{"arch": "efficientnet_v2", "dataset": "drawings of small networks of dots and links", "image_size": 24, "horizontal_flip": true, "activation": "relu6", "label_smoothing": 0.05, "optimizer": "muon", "lr": 0.005, "nesterov": false, "adamw_lr_other_params": 0.0015, "epochs": 33.3, "warmup_steps": 630, "weight_decay": 0.08, "adamw_weight_decay_other_params": 0.01}
Rows from block 14 of a small image classifier, named by matrix and row number. Rows with one number belong to one channel. Each number is 128 + 24 x the weight over its row's rms, rounded and kept within 0 to 255. All counts start at 0. Numbers have three digits each.
After each channel's rows are labels from the 100 images, of 14848, where the channel reaches its highest value: "top examples" is what is common among them. Only what is clearly more common there than usual is listed. The data: drawings of small networks of dots and links. In brackets: how many of the 100.
# convs0: expand pointwise conv (model.blocks.14.convs.0.weight, 384x96x1x1), inputs 0-95
# convs1: depthwise 3x3 conv, stride 2 (model.blocks.14.convs.1.weight, 384x1x3x3, trained with AdamW), a 3x3 kernel
# convs2: project pointwise conv (model.blocks.14.convs.2.weight, 192x384x1x1, transposed), outputs 0-191

convs0.262:117117203123127118143164128147170139134126179109148112143098125117089117121114152141143101130114092179099111151150126156111110096123116131138138147132131086158119182099102158136171144121132149115125105126088143155122157160149142148091144125157116152142100134119148077118160135081135120117
convs1.262:106128146139159148134155174
convs2.262:141086123141171095106169141186138099099129072125131138163141137120117150135127121109120141139099143104120176123150127134131081134142161085099113114102120125129171143148086097147153115124139106163140082183110163100112112160128105110127140120107154103123132137128117139108107100106081114137124140133094108124152142143140123159139137164105076129106168084068137131131124127102101148125110147095166089127136136151104130140140115128148140168149122147105161080104178090137091121132111133170189147133105134104141130153111143106145144074156137125120110129142113125110116166118123155118
top examples: five dots (49); complete (42); wheel (29)

convs0.320:097136103179166092111129120141099141098086134144106096116161139107080123132138111100132129124150107114146103110159087078082146132111120100132119136106123124114057133123099077118145176146118131129154150081142125135109106141088135129125110104112088134119085140111117132134122115158142121109
convs1.320:100146112120150170150143156
convs2.320:164140086137160096132125102144084115101087121160066136155084148125107137100164146098143103118135128124112121116105168124153091129168068154118132176107120150157095127106116179119094133126112122131138124138131101145158186143119163113119097112103147091127145138124109105160146142133136155137175113134134116148151173133163135139170132091102148138128108172108174112119145117166100104124146131108140129066114151139103134120166148183131119118136131116130093135121132073123135143120123108129137168146139146167142161150159162124122152129122134116153138089153124140113118084135156141140
top examples: nine dots (80)

convs0.52:141106134149129072123099121092122122114114130085154088080180137099125123176133131126115139170115158139113132162111132104114143066113103135141061103123093124159158155100128126114147119106137139141098133149120120112114113135139128162098172098115153128120120139147084135130121080139122149112
convs1.52:136138146126141070159116123
convs2.52:101150136156109130117146114123146108097123128147132112119137116121110118119118123162118186157132194150131114106113182144145126125067130115130111108171161118144101115150137122100130160095144135142120115105137146112138104186165102143165094136139116148106111128165174140114117119154115161097149106132142065146138150130075137116117170151124108114096184119136147126085108121146173114176137103142133147132161104113095103181119134133129103100071128147167167144098104119102144119132109121151133112105126178152150107114161123144124101114160125141140149101176135117165137143128144122105
top examples: chain (35); tree (33)

convs0.350:107138160105150137104145127106107134092108153099143114119125089120138110102108119128126122131140176150105141127106155156106115100097126145149115108146116070169156087153154146171159106139151156091136161142086117083074115118138106155163107139155149155155147102122118108157119114089113134146
convs1.350:130136143140170148140167159
convs2.350:110134151125104114179112083175097106151184129118112119102119113104146088082172144175166138124120114106102117097122120145121126126098108136162112132187119068160135139124110094136174107153126089083100148129141117142142155165151141171140177143119099159140119168121099165119154117161127120158126151129057127153132115101145142178169127155154141094096132124113127126160127133148109109145098147118124135131123100144137134152083102167124130081123139156136113124158133112103143126124076106125093104131098121122140134148132134117134152144155148136125118117106148158126152121125103135098
top examples: five dots (76); loop (32)

convs0.82:145156147088113106140144098128131145152110126120134134140186133124121106132122130134120162154066142093088123094134143088112126102130098098099092102134117125116121143089094108115149108098158110115131139094123174117119086142128152112147093084100168139103168149095123179112098126110126112125
convs1.82:134118112123096093110094096
convs2.82:112123159071120160102136145163138166100110138131095169132110103114110151108087146181141156127126115146122132128124140127152114105138093095118107146103127141145162139163143124134103119175154150106138147117074126124077101121116145195110136114123143135142113164123106112157109158133112097135142132177118145128119137116141126116125121070105124092120108147086110161143128121157118133086063167150096084178117130127163140124160175128138122139163123166132130191090158114129111098142137128099082124118126118139147144127112119132113119137142143104120089107121127127150095188137115138143
top examples: tree (32)

convs0.224:099109106101129103105124150153141077121145111163169100154173119141143144118120122126161121149140083101144120123134096126154127144137102107130085103142138125157159143123120141098080177120125121142099127128154133091128153110140080103091163146139171095106127102140156105092141123091155160103
convs1.224:135129134131161154129168170
convs2.224:138116104123172135118154150124110119115154103118072109124118123113109097111106133114131131142098139116108135149156126123109115112124098163145096095081146188083186137095107133151140137117077141112141185157110109096104129113103121094129174155126130147143113132132135153104138185122115108105098128098162092140097110138161153132109151115133141143108141103122075132161122148130117109136084153118136128114172134108122165091082123122117136112119121111129101164111170137134136189154127181134137116164112105145109115141094121136124113165089161165163115135138113132086178116105099135130
top examples: nine dots (79); star (65); wheel (30)

convs0.276:141130174144145069125139104108156166163129143102098161096161158113114111104151093172088105106114108149136095142104148125155166123119122145147127164109160111082124129144121089112134123099108089118111125088136139125152120117107081133126119109138121099141146116122151096134119148143153177162
convs1.276:097135095161157142126152149
convs2.276:110118117145109129131161120106136125130154079105168123142111106129120120116103099100092124151173124105161175100135117113186119150143142118111105125099121117135156114110187123148124169129120132176133098183101156150170085124124112110102167109143144084147088144125130093182155132156105134127120135123154176154121145110092120160095129129095094122106167150101141106135146091118151100156156117107116099167083124151125134095130132140129108162148133090097127138144130202110148105118154141176130127129163120139139095163098126119148130100132124122143147143162150105124132108134156115131
top examples: five dots (67); star (59)

convs0.30:119157165100119165158128096149085119078147120149140163101107155134147120129136138110126123112135174136125158124124099068124117131164139112126101140134136115150108119153120140143121098180154139125145187146105137146112070154138125131128158102119134083109117124104107113129158124112101082078
convs1.30:121133123108172162139153158
convs2.30:068154125090121122127146159095128081123125104103162150107113113092124123159136095161128109147114127097122118107132165136113141097132171072058126104111114100117143136066126087152135116121101150117147142143088146066120105084138086129092155089113150150132155112113132109129128119172129161141119148107116122142153128113149154095135135132141118130104109102134127144182109097173111092139144125166112115111127111160133115145121127127147113072149147139121109142110118158128167133167125112148145097138173134117113115154082116109150161113105156118133088116130155164117124121091112145099
top examples: five dots (90)

convs0.33:196139147111153178114147136090144138108138116127135146105154137123119150111143145103135124140136125104132099116196167103108124122134132138143122136102162085151130138184150065132130136148112150134077143108126122123084156158100164141131167099135123124094143149138115130153132141101110138166
convs1.33:125139127142170152138165161
convs2.33:142118116090180095130154121118120120168163123110129111135118105128133133101129112082099143119163128114105136134105143107084126157153147157157104104144085123100136158158117137124148162087122164090149137096162106149128189146136175117120158150115131063137110127099134127132145118097120164127072155132160184146164165110126171142119102096168145120111092139146171106131114142100140108131142091097156129164147086109076126163111131092145122138130134160092153172113123096121156133134118119090154126136132118129110124155145098086127108141126105131119160127119134128109115102141104111115
top examples: tree (38); star (32)

convs0.58:111123172106119114131159174113140102113095085115160097119147131098126121078131108157148121111134147116137136085101161107130156156142129117121145096128079128112113137156111134122124160132155080120123174158160126110132111124127115153148140122184147125089133081146137107147105152141069160112
convs1.58:132140144135161163140165157
convs2.58:104110113122174154139168098087156109169125133110128107110111113143131061133116128151147137096102096122157139111103186144146126133159122139135151151132115186106140120103153118112104113142094114106120136112184146091100101130143114125147153103157162140131128102147105131135192116119179146105158141137099117103123131117194146063117120112098107124100143104138147137152119109156192138123177111087147110106132140162138136104127155124117101134107095159157071148128092129130163142126093142099120120132126095144157145106153131137122116123141121144166129112119119144131130143152118161149
top examples: complete (76); nine dots (48)

convs0.193:122162167163164173145116142149073140122120125174128092116126093116147113090123090124123136132118119132092136127131144167149088118123091130115069141132122109117106176152087122132125089156105113153126138157122110148106121112148120114122118137107092170203121109099135122111117110124132133107
convs1.193:099121114091140145093149104
convs2.193:135176135103138099126153157098147125151121145068123149121136119150151128146093140085167158141128159118159103154161133132102147183095157183096152164133169142115102118108103097107132112133157125114097108168129120121117099119138130141144141116141117121129119141134120146143156180159091145162124106158143119117173120152150152160135090157107180101107129112135129145086112141110128159093130126141090178128151127145139137143114107172128135178117137126158151099127107119110146131156124147163133085117098109133165123131119165128067163151151123119123114134155117140097125125162124178085
top examples: five dots (38)

convs0.143:113127110132183084132136079125107185112139158123128087098121106158127133126143089170112160126109113109107117092128084122116152106123140119128152111155112130105133144127128159107102096084109108140144132111114118124132114167102142123128103160134106080116127145058110148166120115129125174099
convs1.143:137143158149158156150160146
convs2.143:124129138159154127174127108104161109146114167134132122093132147143112145118131141131155145106149213107091144109105117127102131091107169114115120145115102105144148146077115160154129161122155118162152135143160136152139138119156144157168119172115176134151103156138156144122150146142149120189115130114143123102092107111126121116182183100131147101156088116158160145162144101124149126132130126142116106115105116153124078149127168123120143141120127129143168191114111113101126123141120132141172150115111150101166120114133150128181165114173146107158147088111129147140145097137128100114
top examples: chain (49)

convs0.59:134180084122125113104184106110087114137086123125134114094128134097115106143115135101092136147124122170099145087129132142141092143138127143131131127166166150126074129157145130133108137099149151086140136129147156127093102119137099145107125170145156118080139105107160098090114149147137094157
convs1.59:106077148116131136158148141
convs2.59:145149077171166156087137115101133132124156162108118115148159117131106108150169129136119130112101121136152121097103159113115150084087176153130113104137121105121117099135134165111141140123119114164104126127134154121132141120114112117104126127130089193147107097144132117166131161138137176171107155155167159181107141174127118102122163116140092126124181110077143160139154152098134104116164139133133149162117118102087155140095126120107158139164115142091162156083144144137133123125112099078108109141110096130104087143126156133101133083139133108143170144128104159140137146140146115146
top examples: wheel (27); two groups (27)

convs0.152:124132126156196136069134133118125135108113099138085114161147141117083146120138128193086124121112135107136111103097177096167114118122129119126148143123110147108093140135154114107130103083158165133137141108152124137106155118088131098136140119122145104157142131140158122151117186139117175128
convs1.152:140135140126165170141162148
convs2.152:107174090152113159124138173151163119137080168124062137143077125121152174128139127175123140157127108134131119135117152095121107110103195147138135123152112151165113073144177143124092147158124124131117149138106133124146115120109125110104130105145100122119108090163108123161170131154133115129158107108141147113080112153122090117117165082068142097152129140118104125137116123154168151141131099110123144115121171121138144095145106139165148170127140171138126109135125148143125123123152121115107171165115165092148129149112148102120108148146135089140171094131118140124085115144131120136
top examples: star (50)

convs0.287:122137119147145117128129132136176115108166143175107129153168188137119109136117134140125108173101143135125152099158147147127130106170102115124129143136105125142148106166117129154124103161117102138094124107168131121104168137134128153102138098148135120155123081123122138113116229131140125085
convs1.287:090159095140143151105124113
convs2.287:164135101118130165115109132141109192158137063165106147119099114150139161117124122162099123131105180136105135153129141110163153102142165183122132126101129154158130137139094137079136153104118102168142125132170163145150112085116157095126133147146132131150131133117099127143126177131118127138128113157112146138128094137086131128074113125128099131100154106112125131141125156126097146107112103129151149125089091121116111136168101140103142148108094121128155134189121122109137138141133138124091122132135153141110123144102162179170071142139142138152202149159112151160134156114139157150
top examples: nine dots (76)

convs0.303:068133136113137095151095122125138149134129146118103109119130144135136095130128113154143152150123128102149132123123089133096154140144151127164168114153146162111174094205163127153100128150162146111119075153132117094146138144164167157150087132100104154120131121133120111163137136176136115138
convs1.303:136102111099102101118098098
convs2.303:121110114110113153139164128121148096140094051139120102150134070142127181143122123175078161118087108156124091144114126131183115121142156118153112132137110108136105127121110128132136104154118134077108141098141163074129160178137088107156148114132129142141108136191165164133135136146137136105119112176084143164107136104149106135119166137111159105099112154140128113087137158133122129160097114139149120122115146111141119124168140118128146104140100149097079096122133142156128118155133114102114130137146082136108127093079136126114140140122109100138119116188123120086133112144127098140
top examples: chain (39)

convs0.51:101094180127109078161154105109133139120076126149126117122139107118077147129134142135165096133128124085136108136104131140139192134127128088120134098091061152083140145126129106143098117119145104101158131141134162117140126125136091103113137126110129130100146097134144093076103129128139108120
convs1.51:142101107093100106127097108
convs2.51:110148108102083147139121120125117158156137121152086117155137133141163129135117158114090152163104103110116128132154129141170153139097117126121128134082122125098187150132118136117102096119112140141158084108129116138123166152134154084091121126131158115156126161121095081134139179095140139120123119124113103146107130114139151135121128125130096153119118101108092135123147081086152171165165162150122105142088135118158172141129084102143139114128119177131145141154091123097136171129103116078148146118157108138112102088083120111109104127150110132143140052128123165164114172122116133159
top examples: laid out on a circle (86); star (33)

convs0.19:108112085107177133125139132125091083101115144127174090169132170131103123092157122125092084128124066101160139137131106147117147098109112130139136103150109157105130162172151108143158102108129078127096117137105127121114138134134163144109158155124125113114099142146106164154127136133098132098
convs1.19:163122099138125086134149100
convs2.19:105131135129142124133102133127129139166082148087101139122133124122138098139184077134115128087137117153118099110159177118113087161133091122143126149101112129067151130118144123131103160138123128161171147132153131137125141094159103141110086112085125146172133147100114106170135083109154119134107095115124100134139106143155107101125119127137171109102124153110186126108145118117101103127150144163106151107116136126149101103101156188104148177092165114127125116105124105120130159136139116080154118085103116149099176130143098153121096153123120144157118099107143183121134144107102102112
top examples: laid out on a circle (86); tree (33)

convs0.294:116172126112111142080141114141090126111081140096133067143142099119097142109132133151095167123065105147106141119111139107113127128100145127092075139090146113088144131136134090067170088154144144162169138102129143131130148106124151145126112120135145141142140117138135127096149128118133112136
convs1.294:144144126104095129095098160
convs2.294:105154096171156083124112137136148173139100116128146140111123098142140103119119143125104099128170107118127122105128126170134127117123123116106104125146106132119125113127152137152090114132101103104114162164110151135112126157117122114144089115117096133107103100106123131139142134073122147154194129136137132107109091090124072086107133147126103119144098117133133144118097130092163111151171111117142116115116138101092148126109101141157081102150149172124179114134174172144118105122105130117144088044142154129149118143156081128096127157095158098123185113100123121078114139138108112139
top examples: star (37); tree (33)

convs0.312:144115135117118118120096178123114108064084159156081127108128134112142113122128110106106142143127137092150118128112165173127161089154101162089130100107154130120104127126149152116146133155093140089116145137126110103086100120146143108154096148111161149140178133117180097099106130152127132113
convs1.312:144148136151160159146152160
convs2.312:168136111136087135119138140131087177125102134105195158135133116092154177117116139119130137143153120134164105137116119113127183132141168085168103186140149108137134162135076124164084103128130140150121167117104088138144116120089110109106158106147110122142132138112130134183143095139130162147118091121149144164126101141150082144108100136125131129133116135114105126151181121099118093118091123105147119121122118129099167085109111126096133132139165118194131119119160117137112129154081113150140134096138123104137131121144161123101087145106118122082136132123110096110092075125131143114
top examples: random links (49)

convs0.317:090142127137107135159105168182120130133149114105164127123146143133100164075112093161110143160127109127154114145102165115148135139085131118154134147149127107158140111099124126189138129096157162115103102106127115136148119150113137087096142113097129131101141169147134122119110121175082174112
convs1.317:128115117139078131141174131
convs2.317:124105136102131116120110150104171169143080153118119088104168076183128158113114133121137130144096134124191156116146099130090207160112140193122139117100122143160151136134100132113169106111129150108115143144139149164118158123155120103151135113116157127154086090096116123107097122134155131112140148149139180153108151088152150144125146137134143113138122131119097159158145108119119111107121137080130137121165136142134160142139107113147149114106151126127133129133158106160142143115121144093114109082146182144141150134148131131118076137135121100157140159133123155088112113099099084168
top examples: laid out on a circle (84)

convs0.165:114165064123110138125152188078103155115149157112118161162139101129142126157131104137147096116151133135152129069141076115141126123089115122097107123079086159115102128148151132155105146099153141144108105143153141110092131113144140145146113119117112137153085105125128115116137150136167114110
convs1.165:144090127126137130104153081
convs2.165:133180109091145093092135151121117130141108145141110136153147125124106120130114132123135124117096161126131123142102109140155081135137166127101125117152161126141109128115083154144137163143117129065141079133145110126116147109139149134118094132141149111132190182139110079128137142130147120140093131106141174121173145098082135129114150148110071093121135121151129094122131125098117113118101119130075105161115112067137111127079114122129107130127085161113104100140122136181119122170109132148128151110135131112149102087119154118168130162151139100093097083116152127122073117116119076149
top examples: eight dots (48); ladder (30)

convs0.284:099156131120109159121132161131164125123141166146130124154136084056130127109119112122125099138151126158151121151138149098149173146134112135111099110113119125130112129138122096126153208149136146130110131151148102112176123113129115067131111157153155127146163142121099189144151153119097122126
convs1.284:134140128136158158122164171
convs2.284:159111124160142108078149110133086084129106161157122127145117150139110145148106142135114136137088098116095170107115145147092114120126134128105139166151139158094133162155131148148158123160104160153161153109120098157129086135171112158120145136126139158131107105154177129110125140183182167135141134114130132108111104103125113117113190123148126160097150113145099156117150157142130152136152110100136122117116084117094149136102088117125096153146149106136114104142139129095089112118151117158150108110122129062114115070139060115108116105130152141151142122131125163132129143167109167147
top examples: eight dots (83); laid out on a circle (82); ladder (77)

convs0.212:126139125074120090146124137157149095148114098126133121144113120174089129121125153150124136168128139120114114145122129159139107138145119135144129131132098157104165146079157109160119152125111149126106085105160116108103120099153110168125145186109124101122096154103130213156144156103104130121
convs1.212:138121092131110151089156104
convs2.212:089113127139126106129118126122144145110140129164121126138132159142154171157156104174118097104112136083158116144124079087141135130097113141159098182134150148177119120125116123171118091085108141142147168159176133113091194110100122100104092115149156143142154103127161083049118105137103120147127121143134130115113178137142133124130153119132109122150174114118129169123134131125147135118119103160119103145126147131134142135088138120105096122131102121111108139111128107131161142166127117167135191115123155114144131155139099113157129148105158151143151126114150124142202101125139120161
top examples: eight dots (95); laid out on a circle (94)

convs0.28:096124112126131086122090145181180113118094177129113134140128113146107170109162128099096090187125095150128107146111104142145152099123116134142163134131163128150165110109147149133119147112150103124079159147126130131163136135106117124109136101108138165166129137119140141140114106096074158114
convs1.28:098101112113088099152119124
convs2.28:140100150099163141117125117101135136113137081116118129114132111115105207159123115151121097159076116121096084142115163123142180130159142112160123159135126137138130129082148076154115128145108121123140099096161117080129111116107119153117108165122112138164152129095086167115158141162131130116156124130133155134121124133114192083169173116135137093117106141137127112142129105139155146164115125128104113080101135112135143101115110140151172136125119123163109150097157125115124107120140084121162131147128068121120172128113147123147093114167118117097094131115145107096123156175105105106
top examples: star (83)

convs0.119:086114145139121058113135126106136150125175120147113122141133175152145128080132136137117153148100122140177153142124095149134139139189124167126145141141121163126156116139142087154097129099156124116080126137087125131124143117121110084100104135131097088113104089130131101148108157146090131117
convs1.119:126139133137099097139096083
convs2.119:134131131122150123117097126148093098137130123131127103115104148084125120157133158100103148132157117083077136091101179123106109115142144102155093125095098147126094104150132138142148106116165106120154122120111106091089136137117147120135105150100164180156094096137138104127123117166104152127140115147146147166119127157139153156158154117156147125107149118176139149121152184171159104157150122102133169112130151159125147164106072103130175136092142099106148118151096112159173136122152138135164125138117123117122194126124100100132107129104125123083146112108119134137080107085121129102
top examples: tree (39)

convs0.12:117088146125145126087135161149149140127147149145111173160134142135163075117124107112130103141124062102101159132131145119154131140110088130113074159105098139149115166150139100092095145134087132141121151148165126136105114117136108143095107100163143116154113137186107137115126129102163106122
convs1.12:130137137123162171148158154
convs2.12:102133124113140145129158109052127133123153099128153142133120159132136128133107133155132071108129080127115146114147091125097110120125128121133113122093106163101137171116127134109149163099135184094100167107079134094123141127094156159143094112112129115097099127128085168087111136153152115185119112143142174100146096115150132143125086112148118117151160127110149124165179124138134179095085093134096150142110169137110102119177149136112110153142165110098120131116133114107150134151129140141135078136163147094103112116135137152149120136128134155145117106153174093129108150125110148140
top examples: nine dots (54); complete (40); star (39)

convs0.67:144166136112145105148070148115096123092119131130122155074131128131115159128115135126135169143193144091133128134110163139150155138141112149095132131088132168141113131123147157056124150170096126109134139121122098120142111141153112095130148144142134168133175148158163151118139174124133135116
convs1.67:128118122119160164126169159
convs2.67:158175065109119119123093105091131117118127123132171125139168094149159163157134115176172137130080127128108140143131183076120139121159164128128120152141132128142138133163127115134151114127145134143156178123092070182082109125117136095129155114126161136119090141144117123177145168134148122130119090152142143125157151135125123149104085132138154116141101084091128100132140148079142150068094148123104120119137125123087177121130140141102154108128114129140096130136140131125105103113124165115143142151084099146180113121137125090138096103109157123101152131137119143128143135107156128124
top examples: complete (99); laid out on a circle (88); five dots (61)

convs0.304:132125146170142140135109101159135173163134145107134127113154131099139137128116110171124134147173142117130180168103124081111166125158099127105123136113162143141125133166128140132103168095131141162088119132127078137067103123135130116150126120119141185134123138078142113109099175121104119118
convs1.304:139110111103121165123121080
convs2.304:132145108136157126122147127104072094117112143129118152110102127145141127115143154123140175102132097145083158160132161116136143152065108141114137133115133120105143146166127118147115158131105176124126138127144114119138119144104128177145111150132139142160117120118134116148145134144134141138142117100151118139117161084135146127165154107107141094130108109115138143101083124146119141124088156138093178106080110122128129133125125196104127148114095106183099090090097146124129122108178156132139134142128107164117124085115170105115143095158175131110118112134178135159186079183128152086
top examples: laid out on a circle (99); eight dots (53); ladder (33)

convs0.81:121085153118133119117104127144146126152100080112130105130148089151132158117098175143110133133138152135152138121136150124098102108106176096127148103109155180164130143139149096157130131109153080146101147121179121116126115172138095188090123142143148154083135147129154129122142129110168141110
convs1.81:115107165111124110168103109
convs2.81:100164149140122069119132095141115119136129138115090125101146103113142150162128132093110087137116128152108095121124120126152080171133083151126128135087112125121118091142152173155125131151105160147176122130170109087102131140155124105130149130134139092109139087116113127075155157149179124126131129111084082111172089157091130113133110148094177101158157114141119110104167119127108109133139137137177160141164127133118149142155130114113121110096130134158132100101116106117101151158138143146171137120140114102166088130147131125101120124129113078120097080143168161145103091129126122100
top examples: laid out on a circle (100); seven dots (47); chain (29)

convs0.0:132120117128123146129092163149102133138140120135147087173083186138090143090148104178139105127176119138136150170116110119106108131121128158165140093129140134074144159138165095104120103094118123112142154120147144173122133102155144107135148096090152146164119120146120123113089113117112111128
convs1.0:094137118104127135166124085
convs2.0:123138174099117119126122100147127149117090093137101137092115145124153147137129142113150142087123130090113110129134130134102161113122161134148167143166151138143117123108128134107141159152106155116140124082123180146127101115111160140143149096124088164132158131177175146132128110075069098159115114099119117117133120124130114167133128112141131141130100108097073117167081153103164104062110126142151132159110158097122119137125154109164090148119110119139129153122100095120145079121111125116116145172124126118059157095060108147113130101118082110132115127098104128132135118122124123107
top examples: laid out on a circle (100); eight dots (57)

convs0.35:106103135158115101110089143094099131146120126118110133162136126157166120158131138153082145105134123115134142158109057126087098105139148110097152138128145144135145106141139161166134136144149180090140138135092148169132105134104105158139116128117088160078177136118125158130135114166118123157
convs1.35:095134138103133147081149144
convs2.35:122134149172145161106096151075167084099147124107091127138121148175096133155118115111156100172101141095118111100147129106112140136155163124113125127126129119068130144150144085113123139091077125105152146104144145139105135110139114156147160113114145129133115113096153138105101107122116111132122155102138121145155135175119178086091108113109155117117135155107130096112126151158142109121118135133138114149141054119079104128131121119151130148153126100118114127134151107137154160155116148120108216155107122124120117132092095120135145140125145121079111154165120149077070138138123130144
top examples: chain (40); five dots (40)

convs0.184:118109187124099128120153147105148161130139153125121088133065173154109122123111150133149130157106118143124156130141110144097125095120082132140150145101150099101092136180082103122152143115130171152134131149136137182102132149129147122094138120166116108160127127151114099122149169110155159122
convs1.184:137116127127081101114115087
convs2.184:120156136118125160142169185088103103128136130111158097133114165125191092122140173137126135152149103120117096108111139109126146148107150098173128155126144126123182114119152141109136135124101154153135105093111123148101106115134148137123143163158134171149108159138116148124163147130121151071143113109143157104139116064107165096126149119127121127093133104109123133153082146094134116130112142129116151090149116117134139132159155109093111126111140120124122148138106125156158118157110154138096137113156098177096129098166107119101130128100120127154185187111088147077160104101106142091
top examples: wheel (31)

convs0.264:136128133103178139131110119087102109125116128183108099143099091149115110140122134106129168107100100128126155117128108123104112122129181101113120108104140111138099168154137134173154102090110101146090151120139097117083131076110094182131130132159142132123100133111077132123156141111121099139
convs1.264:147122137130127108134166074
convs2.264:116131119131061085128133109109118153128133143076122104112096101153155116145097152173078148131153118102119112096159133129134115124104122149167132126125178139135106101131158102129123101130127139103123130076118140108152130085083130122125171150138163161142167156100089136193125117142186095112140127119087155128106120142091123163112150118140128152156116141159126130131146097127167133156138100133135100124150137074163139118115138134096150147157178130080147155132125138138177141071162103136111139153109159135127099128117118122104125133148134128134170107124112129136098074145118117144
top examples: laid out on a circle (94); six dots (55); two groups (30)

convs0.70:109164114074100140124109136119136112103065131084087155105087102151154146138137170100096119140128150111129100118109097139136117126092080147126135118117113158100155169158152124151101159102120137163107120110159135075141150113129136151128120164116124100145092123153122145135137150136091129157
convs1.70:103151111108119099154106163
convs2.70:091095134137126155114128134103116174151114122188107106115141180163103159205149075119136124119080106145138128102181094103140135146144174068147133151125167103118090145117171104167188151139102171109130120149148112112161138109110173105132127122136152148165150141156114107147148133123149117113112127173117128093118143144120156134116111139106131154150146135118131132108129141123127132154152143101114156160134177126148131133097132108103071129138110150087109148159142136125145123106098091130113126118086114114154140151138108133087157127134145149110114134102139155130154138127144146159
top examples: eight dots (98); laid out on a circle (98); ladder (31)

convs0.333:156172122123132108108099144149141064091074136137084114133145130113138140109137103138102166163092118123122099097111163124141129091121140155118118132126138143141133169099165125094155113154104129131121129115135164133078117181080140081123128135120125095157163106097127127122107161110149125143
convs1.333:135147145149160160140158159
convs2.333:132165126167106137165172120135148148103146138074134112127122156105133127169110107132117127146133147098126146161098081148125163112137132118082145120151150143153138138080159123154074126150156118134126145140117140137145165140115111100099125153157117165101127123200115106144101144150106104103055133109178133085055124125138064114137126136115126122106094133103129159162130114138118135111150098111145165138087138135141118109152109168113134160137141112143125118149098126134112131162118126087161167150166130125118129114156155118121107133136129163119136124111109126114130123055143146128
top examples: wheel (74)

convs0.240:149083113139130093115150150119140155109156108144160125091160161151147086111129126091147118156097136119134129118151122169119142152152123115121107146130100182159168161154145103124124171135067140170111125084110132144120148136110151150107098146120114111108129141182133134125097171155104129114
convs1.240:148131120130097098119093089
convs2.240:124109125146119096146108122109149154148118173131151099138147124103128131154104103125181123139148140104063157069103117132102102103136145108107106149182152106114138112110103127148115159135098118122130120135109122122112162096141108154130120114104153108125121112086140141121137162116143137117102109169121194142098092115099176149122126150161132140112100122144141138064148119141097115114123144135147162137075141159113109097111146162131115117086194136142132139151134116153150151120097114130117131111128124150088181163078094138079088111141138138113144105137108151095132150108165095130
top examples: star (34)

convs0.25:090143156142146126130099172109151156118154147177169142153095139096151161153152156120150068096126142166122106163132146164176134101129125161147138098117119149154107129126146089109162154133151113122092178073133142146123116099112134144134136124132112110143126109147135157137142125105106117154
convs1.25:110103143147169150099144149
convs2.25:103102131128124129094186144135127134120139136129155088137129118153129138135129129087094166151121176169097134172082108115115122107114145132100113111108155116127164100112099127153095100096120113180154102108108171123136090150107130159119088149145121133170119105127139139150145137145129143137146182116145102107099135136099126119147141160130104117117143128173114154123196139163129104114163136102115134117118152142100106098113127133116129085118119089133112156110144099095108115154144131203135118105088173127133087153126127092101124102143164152126170118132077126140108104127083150108
top examples: star (84); nine dots (50)

convs0.79:104084160142137133132163179124142079106141151102151151141166109154128080130112077143150154156138126157094105119142123099105097115095101106128095117147163124126142145122158139149088144101148146132126114119149122116129107135116095177111147141154132130140099129102151130094077127125111188125
convs1.79:125137145156157149131155173
convs2.79:105096104170115146100138122135131123119165135079118129133133137111134107091096117131146156105100149175133145110117172142125111096127088112175130120124129104115079142152164110111131129083145101144108126160155133096184113124111161121159133133160147104153131087140112150157129122103167121143119165136110092113154097117140150145126166123133142123138128113102113165154106122134175151112097151108125144144067186066108112113142152123107092127108153147161091117069127161138137126114105135091108128145144160152139148127161129142148125119108145164146185099144113083138163110112130137118
top examples: five dots (39); chain (32); loop (27)